A small contrastive image-text model, trained from scratch: encoder depths [2, 5, 2], text encoder activation gelu_tanh.
Rows from block 5 of the image encoder of a small contrastive image-text model, named by matrix and row number. Rows with one number belong to one channel. Each number is 500 + 40 x the weight over its row's rms, rounded and kept within 0 to 999. All counts start at 0. Numbers have three digits each.
After each channel's rows are labels from the 100 images, of 14848, where the channel reaches its highest value: "strongest on" is what is common among them. Only what is clearly more common there than usual is listed. The data: made-up ball-and-stick molecule models.
# convs0: expand 3x3 conv (encoder.blocks.5.convs.0.weight, 192x48x3x3, each kernel summed), inputs 0-47
# convs1: project pointwise conv (encoder.blocks.5.convs.1.weight, 48x192x1x1, transposed), outputs 0-47

convs0.54:499460535507548533548550497601559435483507477540496539451545489464501576534484531443461534470449540541461468535442449516474503539545539501477531
convs1.54:526496554565480508448537452484459540528533494483517435583493493544488542468496433525550527502545518445432535448506527461533517541441517508581545
strongest on: green ball; balls: twelve; balls: eleven

convs0.115:566438507520460413497504491467479566517476440476478450528470473542513508461536487523466503498550446443533543461553562459496436500482551560490440
convs1.115:449568456560485564541559486454456531545565519477534496546544524501472528537452439419481490506466516442507497511530481544506559525524526443551531
strongest on: balls: three

convs0.151:565485523552492513486430437533427574529508453468549492541478550514520497454459470481487554455539511449543479456533539536498457426448524532475468
convs1.151:447529432539451451524544510499508459510576473442476538467534457503458430509477427548501482448498512476515538547556561474560528455494550549514499
strongest on: balls: eleven; balls: twelve

convs0.18:499466447477530519516456552490518506497470488511445516534425493454478535505484441460443576531493514502506539554458545591419529482475510567428491
convs1.18:494423504542448454473488449495474541506477496471557463480477549515489520472427482474469517488487502436434406511486491413516474470480520540579438
strongest on: small balls on sticks; balls: eleven; balls: twelve

convs0.76:473494426519517545584524446543505452477565470526507491459536520508474501509466489576497427509470528607531447522461489511477495542535523447533556
convs1.76:502508544533508489505538524491494563513452511413588519430495487508541485455426519431506563458513527455557535451484467475478495430465559535491481
strongest on: green ball; dark backdrop

convs0.88:441519484480553552515487514530518413473511518516478543409513470430526512544508562468476556509479560591491433539468450519528489531517471473494540
convs1.88:496469460544445512514487442478484521535489557591460492533522562554460497509430431504489421452501483519518544473523521455497470489547563473568452
strongest on: red ball; small balls on sticks; balls: twelve; balls: eleven

convs0.53:521481491421498494537499525513582526428456484506422445478440469462460476507542504458526529527466493452490487597411521472489522511524566526505482
convs1.53:481467508511488570535523500542471445530551574569512522494571431552450585427490484514554437506514468521514521503516469461504500502548461523540549
strongest on: green ball; small balls on sticks; balls: twelve; balls: eleven

convs0.149:443608523585562510514536469503447445499560529479533472532582515528527477474488499543540485482478532541534508467529427517551515491522483449531534
convs1.149:515486521450411508429532491490437497546558575572483469463474544492463463483441456472529443498522454463477507519555504464561510522548541500555503
strongest on: space-filling; balls: three

convs0.145:430533500486557511451564516516560422505585548520507507499582465490530542519472501499505480510451559573492539500470431540539551537523501470510531
convs1.145:561526537513447469437545459530422496506526559494539490446514543481512461547483502537486493463525495445473541458594552418505499474546477495544447
strongest on: yellow ball; balls: twelve; balls: eleven

convs0.177:434521474481544573464520480525522436487526563531534498416553445467494544521483506476546490513490527526486497551457438527525567548551466429514551
convs1.177:569537470485448506531528480444487471491458513534464455507470572460430473517482452519457413468511423438485482487520545467499520569499513446559465
strongest on: balls: eleven; balls: twelve

convs0.68:468471525529543500455574551528588454461486509553517480486584470469458547457518501527516464500443513533469532531423427472523544543534492472531532
convs1.68:540470489509414521518519453499411516572526557557470465546476530525537437484459441475504456499535460492428483466576490467550491532519509518519456
strongest on: green ball; balls: twelve; balls: eleven

convs0.161:463554470447492507515510505455542483490516514524525443457479460498469463523464449496522456527500482452417504569464459586521630535472510512535498
convs1.161:508496564570489476516531538542471450484437499534540563538496539536523561533516527544434483469506508452485449462561552453522414486560496514470544
strongest on: space-filling

convs0.89:476518527517530555460553496523515437516513586571521514423550465470467527522506495468519487499499496532434490515481421519561573556547488431535519
convs1.89:505471533508451464445555468490441486559533573470470414528511536485462447511482446533513466449555474440482504437546559492538513522562532505533523
strongest on: green ball

convs0.167:528446467527467466521504460469458569550483425485477471555471451562530517540520408509501443476525453457493526472526571496459465516487527587508503
convs1.167:491532523576493456551545531502455495533475551471555452515527570470517552449458510453468501525471445447528437443496546491570513486515560447542474
strongest on: balls and sticks; balls: three

convs0.5:546583512490509555531538470559509440487459509550542499507532535490505500461440519539526516455480570456495441518456511484587506496561461491529593
convs1.5:486464548469449496455496444513468610552588466440541436473474493578519457494550520555575516498494474516475511494522482519537480484472515461478476
strongest on: green ball; balls: ten

convs0.139:513571474477530502442490471566455513553609597447547439508549486454497530528484528493524467506512541513490476477508449500533490497508446434456514
convs1.139:497402562523441446471536465491426553558495530498500431506491551515553535453512441450529459484499488480497527511572531475534493533489522517578498
strongest on: blue ball

convs0.174:437565552521575528505582487555495462478565544489484462489573516441474518530507475521543479512479592509471568519447476531529559523513484507511497
convs1.174:511470418474502456538462515511516475486473470494488559525501446565530485477515564522452488490554504501523574465555504427436422535576449479477528
strongest on: red ball; small balls on sticks

convs0.184:410499501535553556464524540499554494488449464491531510458517468448540536545506575484461521531489572537504507519428438566472487545545473500490562
convs1.184:538591517520513494531530479538524496512559567451596452532469550479515503469432551470431489534522480489584546469528464496561496527522486511485527
strongest on: blue ball; green ball; balls: twelve; balls: eleven

convs0.65:592489541506461451482510503475473534533476519481506503511412574519487514484454463503462492448529454441472468467525579423498446457481550525536441
convs1.65:465508480471446585500435517491488456522458485577524501458461540504549466544529550508531430541506539516535558528563440550456530561498517543529483
strongest on: balls: three; balls and sticks

convs0.123:427478494506586517520522462499472515492532493496481561475553457477547538533527464483563538514439563536479493533457439535507546590531478493526580
convs1.123:530473546463468514535515495503557497475501496499488459554523497522426510497508521465447548527580443531556445530459498532444489390499516485502400
strongest on: branched; balls: twelve; balls: eleven

convs0.83:454509545483471571466519396527487512471556471501548464384540503541506510498511485477559445435514480541455490545470475466492533488528519447508542
convs1.83:490435506483512432498486507486501482520470533506482543596432506439529485424472543546505544529534463423511411488520546492525490516513550545449448
strongest on: yellow ball; small balls on sticks; balls: twelve; balls: eleven

convs0.67:508481501534497445503474532460506564499462397443481493571465482516524481457523503525461563534550529475536521490498545536467443444446524594450491
convs1.67:542464470505436476518549562547497515560565537505509495509543495552442507550427443496570481454465445453457446532528548488532553539495504513478457
strongest on: balls: twelve; balls: eleven

convs0.61:552458503488457429534488490475475508534445467461481505529427557521470509512507435498430446481516413472498526487514560416461477499533586521509471
convs1.61:467563532524442482480477501489525498529544475560442518485508429500570437547436539534572466503560492526555462456473538544530497535555526546535524
strongest on: balls and sticks; balls: three

convs0.189:432519565523568523509519513533533478526523515462543484508507488431500539583490442425486450533439484498485479504454466520426564575544478471526501
convs1.189:468500420426474493493545493560447457473577492548582523511488477560472512465505536550422520522537505505493515475533562516537435470489475553467475
strongest on: balls: eleven; balls: twelve

convs0.168:437501597523571508515567481529463465504577545499492474499574468496504536500530427521573424466499506497489503494507487464541539567522481470522550
convs1.168:552551449496478526514527441553554421525466467497452543445432479482517514535478556478467511467465476549497452526482482535417510437525433514533536
strongest on: blue ball; small balls on sticks

convs0.14:522499506440542483444435498503554500466487459532536536509451479479508501493540616447464554524505574490522498562481485488457445472472519509404469
convs1.14:522582532518462490434534541497524485509550545473479517496499475431464492573535494555531463424547515448406535433539522516532507506503476498564479
strongest on: small balls on sticks; balls: eleven; balls: twelve; balls: ten

convs0.23:504445510513485473551456498497468564520463378441420501529474509537535501489508462528436563509504507479532496517462533551468464484529513591457532
convs1.23:524499546510442427525486485467518555484488500462560471527526555542504511443501431496452487513521404480571522461551484425507492539512485472576451
strongest on: balls: twelve; balls: eleven

convs0.182:407516487535554533508492550486569429469517510514496524460562460442485539530487545495501530527494543562490486536436425525487513550542448458510563
convs1.182:510495494573460523498539518535510534525490498492503475456528537519454446558504426538498423517580426424501519488549484462518566500530567553491453
strongest on: purple ball; space-filling

convs0.47:480538494448534549435552487512493453527534543497520484440567496500525518522521525491537411486487491601487492513493430502473514504505434412468568
convs1.47:502490563504473460462530429471463539526507549497507473522457521536476435458496483494532493475537488425479535443579528477581451460441559535548455
strongest on: purple ball; small balls on sticks; balls: eleven

convs0.188:514531481432409530504502555461545509476524503554422531499504497456493511506426467483509532504530510469484603510532564478548547455494465540502424
convs1.188:504420539510519428478498482566468556549529445475459507538522467580555474403536502491508543542535521534449537527492524483494438459481503553514522
strongest on: small balls on sticks; balls: twelve; balls: eleven

convs0.45:483471546521520458480552507543571465459453478551521463446555523545548477441489506529541526468490500579520504476487476455583445405534482481511524
convs1.45:511463474493511519562495500445459549515575586508491467476478538503472488429546472475494441518524532432412457526523483461493489525498595523558503
strongest on: green ball; yellow ball; small balls on sticks; balls: twelve

convs0.24:496567540520584527463560536595531473478548557443538504512572532481462526508504449532495464494485549521538486459465438554546537535528504483499532
convs1.24:443412531490468490505446433522501539525527455521499476442492474503522505483543471423559538490501436551471471565549546493494452420513480441516468
strongest on: blue ball; small balls on sticks

convs0.56:494542494481529568493576442523510421516519521529525542450559516464487484516506514513518411460467507521449471511497447504555507506579440427539549
convs1.56:510418535473448456458518426505483566539520554491532445504476499534482442477483464517525511479554454434460525508530498456553474435455572483543460
strongest on: green ball; balls: eleven; balls: twelve

convs0.141:551517509542427465524488521450453545501479440464495504587461521554494474462468497555481501492535494425539521427541595490492461470508538565491490
convs1.141:541458447496512531452540488517544570498563488538452460415513482516500474515447441483529450479555429522525448523542469539445550555527539537509526
strongest on: space-filling; balls: three

convs0.146:524534505489434487544473544503479535481415427474520563552497533567493509472480466593484492462499508461564508486533552516514461469576478546491560
convs1.146:557538449522539536496535443504513584530508511440485483489525501573448445458565459586528534501537429522486525475509540467513517442482569495495521
strongest on: balls and sticks

convs0.107:511515483536463525535520507469513472492498507537445497517488517508445521570484463469467445554494398511491507457518592402434515552541534484567484
convs1.107:445458474431496448425459461483496550468517526469499457496429493462542514548492515486544446411532446531455506551485546576532478443482498482519499
strongest on: balls and sticks; balls: three

convs0.97:555448528523462479519449513522479553492427462490452561532452553578537517462519443507467534512487471530595520476531559511480457485514541569470483
convs1.97:497474509487521475461553505539554528487559481535458485562516487456407439488480442462443492439509440527446471451454534430523526506512487551539446
strongest on: balls: three

convs0.34:532464451513450464481485483473434608545495442397534468508477506529533477499523502525435490442521482422499483480571527517450493526480505547477478
convs1.34:448486540537510492497547533437529482467508537584482501528478535545511520569506442488497450518560446443438413437478504466545482540489473523470557
strongest on: balls and sticks; blue ball; balls: three

convs0.66:518548494505531482542522559522512483442523531490516434557562467448415540463459493530518469597467543481513474508441483549539557522463519555484542
convs1.66:437500478502456548480491463524504523544541479530508595492494541594576528495479510468513540421496528449501572479559513459427455471496514468515510
strongest on: small balls on sticks; yellow ball; balls: eleven; balls: twelve

convs0.101:519491499493555599521563434500525450474475477492581490474531534536544538492488508511506436450463510542506478501438409494455546493559525440503526
convs1.101:547479500465444456490483471519505546567516523539475460517493532484459414430506422482511482500517434416464439472537498514511535512491578534481436
strongest on: green ball; balls: twelve; balls: eleven

convs0.102:476466458467524485541443509464557509450456480520474550486502479437531477530499516488456520566464514519538477555456485652501530543454491493461525
convs1.102:485540583544461479479528506524480482502573536522545497510425455510470482493511534504508467502474541541431510439497475416491406432543532474551528
strongest on: small balls on sticks; yellow ball; balls: twelve; balls: eleven

convs0.128:516491573536521511508528444507449468539499486513462537548455524504496566475401411489416522504463520507534459462519568496458510553477533559523509
convs1.128:576503529433508493492447497496458486502531494525529469442434547479457523545434462510453466444431494458496439534453472466560430552539478527470504
strongest on: dark backdrop

convs0.94:538514499480509506467487463533512441488496537493532434438463528458425466531512417508445502498484447541486519587498478517480574554473570455474437
convs1.94:447445463502558508592484548524480545481495459398505543558534478523514490556479553525483516491580465524511443503466547561479525500467544542507505
strongest on: balls: twelve

convs0.6:521520505530498468487539506555482542518552452406529461593558500535554472432503487545524543506491564479556484456502490539537475444477493569451520
convs1.6:520491524462461513553521482464501583500495557515570478432555479583504461529507505547471496436504449457557465544555535454553486516452528462539472
strongest on: space-filling; balls: twelve

convs0.144:480555497527510534521549506492506464492581534510492490477562515474454470569484466527539443456427467492450488493520485498517512578607490452579521
convs1.144:489420559436534448518496533576450548488512465508486492487494484574497525453554508493538566525510492509500486509556489526497485387458504577464520
strongest on: balls: eleven; balls: twelve

convs0.153:457534504474529565439559470549469493558568587512542477441548459480515513493495537477569497515491528530459500532475425541535546477522505420504514
convs1.153:546469490499439445510466478509476551538484528471429473498448588490443480459469429501476489457555446423505463515517519448552534515447538498532457
strongest on: blue ball

convs0.183:490451536565567545558513418476526541473548461539516491433499454585591532483520505462545481524525507547542492433493515520459519487504472479466509
convs1.183:548514484449429563518482486450507492501526505469530486538434534533447479476524500477492534467505455512478552499588470402569427442506480507526447
strongest on: red ball; balls: twelve; balls: eleven

convs0.172:608560486520450502484553489514442507532540548500495495534495547521449466482479441529508470463503451447495453463533566415486509537566550501540509
convs1.172:513495518406552496480431457524448463505531467512487539494473482513558457472509546497535548484486494526578548565477474549491414465463547551437497
strongest on: balls: three; balls and sticks

convs0.92:488399534510574486530494421513479566508533452446467428503551482496511525511541479478582537507431496481510492508462452542451475441485518519483462
convs1.92:517568551481431561427585535452464507532504518541499505568508493542474463496499477522534463520462458465430544459573477498542521553489500480549478
strongest on: small balls on sticks; balls: twelve; balls: eleven

convs0.37:463497549590479500496531455538469513529572480483541444499574452512515464490556502495607513442474523481486530461502498449542497456552469454536547
convs1.37:536502502442431515486543507446463496483506544507483526507424547515516452510423515546559511516523494445446461481580506523537454486459580551505433
strongest on: small balls on sticks

convs0.180:477569518458529526445552514517439424499547585562500549509506512510442477501474539505540477449464550552455511493531483493540550493495419461524549
convs1.180:523466542495427440511498435519450552546497563519479427484481530543497449451504480538542474508503452454477509499547523455556513452449580475545449
strongest on: small balls on sticks

convs0.52:495442459451425486518451529472551526475456446475456454517453498465467556533470494479414494518472441466502554521446552441442485549525497550481508
convs1.52:490517471466536486476461553596459444474519465429501501497518540500505521438557528518439539519547538511552559531554503530543489419487457480438529
strongest on: small balls on sticks; balls: twelve; balls: eleven

convs0.154:522461535582443490475524481501410506544454504524450515573444537559538540458475432513476494504508493486560531454555546514482482531497505585512529
convs1.154:559462501569487449578579503459517474472540499434556524502498541458475527522437483512462535469478519548473449434526565456462531535536526526490456
strongest on: space-filling; balls: three

convs0.19:537562444462490532510488581444529534518479483501489542543478424476434483533464492468516519467483513390435500575499541540454523543508536496533497
convs1.19:515429553459531519474517462456458571589481532506524465501451566575556540458505447451557477518554516490513458460487464547528506476520541533515496
strongest on: balls: eleven; balls: twelve

convs0.90:507572545462529502518481405423514460515507470468500530451481470513477468512494505516528437473528482536503496502499445490502491478565507378601497
convs1.90:485492495466480493469470564542533610505505550518538433572551497559510469458449518470538478480497466436515500519544543498527501540545496540423557
strongest on: red ball; small balls on sticks

convs0.126:475624511547561581485548491470463488499542472451529501517568449469517528537512528482564523470455532510486500480510434499497548566515473471497554
convs1.126:541444468495433472501507467498451501562508585511470418467435549514480457469492450510527491497526438459435502509537503458523517513513544501549403
strongest on: purple ball

convs0.118:450515511540535518427542551551560454481495511547544515518541486514455554507501541432429510525433531590551574462486470478498507545543494506507497
convs1.118:558553481524452429525464504490495543522481566442429481478471494474487485451496553521573562533552469464510529451493566522403538512488500463493477
strongest on: small balls on sticks; yellow ball; balls: twelve; balls: eleven

convs0.130:591534485506410449470557490502454502563535522467486434555491518519476455462483468528512471477518458439492477445555577427525465508522499506529481
convs1.130:505493490468478589522454463551468441481525463559533452451544472490499561504462487474473552518466566492530544567467435558519518515454498463445444
strongest on: balls: three; balls and sticks

convs0.111:511555496478455506501522498459489479513447508549521397535508504537531525479497414517574490527455418518571489498454489519529618517513511518479481
convs1.111:519438572474514433486548438528479587545556547482495514545485486514575477434546514443542495488533501468503511516501523444499417436527514489521497
strongest on: small balls on sticks; balls: twelve; balls: eleven

convs0.13:485465558506543523489472548502592462445420505563469548443503446517553530421555537505527551495519505575546509540496507507519508488558480478524520
convs1.13:548478441470476443530534417457451507506559522542470470499564510535524468560573465554528455473461518508551494444506550455524444544473480458507474
strongest on: red ball; small balls on sticks; green ball; balls: eleven

convs0.85:449470473549509546517565447512558515436535478500525471464605478516524497499490508485523474510469530545543509530464404520493524564571493445499562
convs1.85:528545583484550524461510523509503515557488468490521515459522536493524558532489472556511487480570525537566449451552540559532451483416506564465553
strongest on: space-filling

convs0.46:458464522501484470538417503477472564481460409466468533536470531526524500519526496500483574537473517515547493495444532529478390453477488581465510
convs1.46:535521476533512429473492498549488471514529493478525441546497513521423451476521518561470446476533475538449477486578548435527539466578563470487434
strongest on: small balls on sticks; balls: twelve; balls: eleven

convs0.9:496466478489410477521439506480508525513447406504448474534445516508486515491485494506483544528506502438531527568479565507446448493494461616472535
convs1.9:575490469547506416561523522528441530472532542464556521525532476545495535526523479604489512449508481523457504478534532488532512504565564430468474
strongest on: small balls on sticks; balls: twelve